From a checkpoint of a small image VQ-VAE: decoder widths [32, 64, 64].
Rows from block 2 of the decoder, named by matrix and row number. Rows with one number belong to one channel. Each number is 128 + 32 x the weight over its row's rms, rounded and kept within 0 to 255. All counts start at 0. Numbers have three digits each.
# convs0: first 3x3 conv (decoder.decb.0.0.convs.0.weight, 64x64x3x3), inputs 18-23, a 3x3 kernel for each
# convs1: second 3x3 conv (decoder.decb.0.0.convs.1.weight, 64x64x3x3, transposed), outputs 18-23, a 3x3 kernel for each
convs0.39:120131115157130123162130144156135122159171129122109114143167112137147127130119115088137181105138091130133093172142113201137106121098137105122097092151132125123124
convs1.39:156131125161076126135164150137180144147191123142114131193092127140132117170133132101071098111142120102117144131106122180152137148109131138147150126121172114080144
convs0.40:091125121146176159099128119102103145101078120140150136121176096084102174151137118085018156227156126089129126101130161120204128131099105151091145134133134133130128
convs1.40:123138155143066175129037064085071071120156075132126093120125122118100160127120128133108122140136116152036079148157149151078136098086150122119081118159147109156148
convs0.41:116190134065166153090148125144107126076095077113133100081119141116143138154125119158029167176075152079116108106101112070118162117157148167131094130091081102065100
convs1.41:151153116146161099099137124144110129148066093112104176146114134115093145107118098118127142168188115164116118098111110146108067106108136114184124154236114156122086
convs0.42:118124176134170125132116077119135159191075092076147094133177113139120105131110111154092181189100159124162138129117122109122144126109135108132126105116085121120065
convs1.42:121146118137159118099123101152129123134063115144165182120117109146129143134118087129137125155101145176141155148160101184180114102083111126129160128149191104121117
convs0.43:090094130116130128139102136099128140074102158133115096153108122110086146148148124186098137120057197120189123115151119061110107167134145138147145138164147120154113
convs1.43:142172172169103147171140146119161146076051114137093118161153131144099195124138142134164145165042093126136145115182189171094130130106111129134181114116150115140143
convs0.44:127099102131081100174118132121130108144141124130113085078150135144146106116129117132135110124165099126119132099079144097128118086113143114099125133114121153128122
convs1.44:132120162160105100203152091144088106135125018160119096113084110119091146132127123141172179154094096132058083109143136151085156093176177108148150164134106140155128
convs0.45:125127095149141122136129142109172139166191159087144119148144109126128103137110075144176154148126146173159172141119125156113121129149144110109150115136111132127097
convs1.45:105107120129144126148123101138103061169183098115118092171151148147121128115082113104119135128134110165176132119132116120145130105099092090125131114120094102139145
convs0.46:095151175121103134130087127109155118089085112156087131140078106136080102118110144127162080131100065121178133087126134116142115104118139131137128125129126131120156
convs1.46:093138157122095127122104084193195170133139175128121154154168155162149157128127096126103135146130075133117096147151157163106125100203157192136111183135176126140144
convs0.47:115166116089155117140138133162132088128150126068105121125127161154124118126166131123255087147115135159135151133129114144089136081147145144184098132115094119074115
convs1.47:113134113161128091137175107101053104136162167121165143117110139094141149114168142190207172162128164165177160102164154121058116135163142181210181171126144152097087
convs0.48:127118109116111117125129143161156157131108124114110127082110145137095142127108116100159140146087143149170158096089094027027063054093072100105088105145108118108128
convs1.48:117136119131138139147164126150169255054045141110017189114111108152171163116149123146159148112102147106132142138160173201119173185180119101120114083102104120100095
convs0.49:140121106122163143136142159080128155130135128133162160150136126142149093113102085174124119142079156162125149117153108169168128107134142110105072084144143086153123
convs1.49:157135132165121103112101123127139104168183111100101141137118125154115099126101093121135147146144132131120157110145092135154125147103122109084127086096144118152107
convs0.50:109068087114103124194157161159122138171109122134131134189199093135138098171163105137127113139123105160120123090093045131125095144165113163151148121132147126130137
convs1.50:102095093090129154135173148143114068116167129096145109158126089103098066204170148156129098133128109157132102091020047183111153125120115161129154158087116132104122
convs0.51:116115182114099151171126111126121155138118127110087132122133070176077023141067036109145176102131145130109127168182150174177114203118049164133158152089133148112132
convs1.51:117168093109129130103113132173199173120111149141149175063120105120162118125113041124126113114119149105127152236181107174091116129103154193177135186144114126121150
convs0.52:150088124124158107149166088095131101188179085077114114129170100183117109119141108174083164204069199089097086146138128094117134118155127125125130101083106139131153
convs1.52:164128074160090136082125167121124118165116111136110132120110102145119086133140135131133112171060142154084147152202153136063128119115095081143179139058169177203121
convs0.53:088094158108099222098131171121134129121173128141093142152122080194130055091046053187164152178157126094110125207130121122151101142158129095078152100104193108082150
convs1.53:104121130096053136130104161142123102114047192144068123126154108102103076151130062118130131095097094110131106175136164158137102147123160056120147072115116045098100
convs0.54:144148143105111138119107119080117125139113115136094128110082126135139097116148157160127124160181131139121147134145155095103127149118095152146127126115139179117135
convs1.54:141158125139108100145131154139120141169046097176145148109150114114194152162153154125144140129103120153084113119123186108053164154098136129118123127131094122131114
convs0.55:130151160130079095138096129073184085216211129149115108087205072141251185119101090067172088094131140188134152169163107127159160160088130116107123122165150146137123
convs1.55:137135106150124137113134162124130079080152082100073123125093127110179089155174124114090109108079120126137122065081113087000144164124120144129147109079120166112127
convs0.56:084075072113102124150164120111129135150159115086136102120120130086148146122089119088131142095086091138086094148160137112090152131134140161130170151134125168110132
convs1.56:151162138182090164166136153119102102080153075134130159138121147141130116161141120121111149124101149140176169097113123119083180169136157142058092063027041134060031
convs0.57:100115154106116120158165128097107106091138102113230137122098101114140098112160130103138138107134193091124145114128116151153139121125161162193167161137126164123103
convs1.57:103061118126138147136147157151190087125044096155116155139185114109150123101109150108140114133150139120128124168103120162093131133123137057036107100124085105092082
convs0.58:166137126180127113087103092122133157114063122098114171135186080104167120130106098086076131120054164143163134092148126111161146135128131131100148160059122097075150
convs1.58:130139158155162131152136154157100118151107181152059086135167164137060143156169150128160125162138077132037076137149192179135176163169191101153135097187124111141130
convs0.59:109111105120128110122143111093081131112131145130153145161115100118097083128077098117118116131150138159135138075082071125136102126147150105110106101122124123111147
convs1.59:108104090105121086109115067056079077107159067138197118142125141147105060154109098094107090118153105141139089121179123127159153161134163109115105138166152085127164
convs0.60:206199160081094089099126092177158167104156117091122123178149150112118124177161184128132126135132112130146132113124135118124106122124149186162159122145107145160115
convs1.60:189153197121063129080080100085141145106138170109093107124080106131112159124159183128121126157173132122122116087117107077091090165134155249190188148138136091089144
convs0.61:124130115157133129111116123143108114113143140140203143127130133136115113128079124114116164084089111090124140115097089087113146088125089119107079103167115088129116
convs1.61:144122125124117151099101136145220149146188160127138165117064104113158129158139138122157150167154169148106197170072143118060137133163127128108160130172196176141094
convs0.62:110137106114128132110094129126078123075084127097130124146112092149097139115146119171060156175120165108121114152125074072103071134085100133104136091072137138135107
convs1.62:108139128101111160125139128165136124128112107134113140147131108107139179143106159127130127122090127133083131127203121144035116102051111146163123139111179121134138
convs0.63:144092137084126122108182174115128074122135113075147098111192108127110117121105148084167049084046100137124124109146146108143095138131122140113116117148138120136141
convs1.63:114149178180142191193125183151060104097049155110091157117160124147087132120166117145143148119133105106143097179167143172104130183205126148122125162154163125104117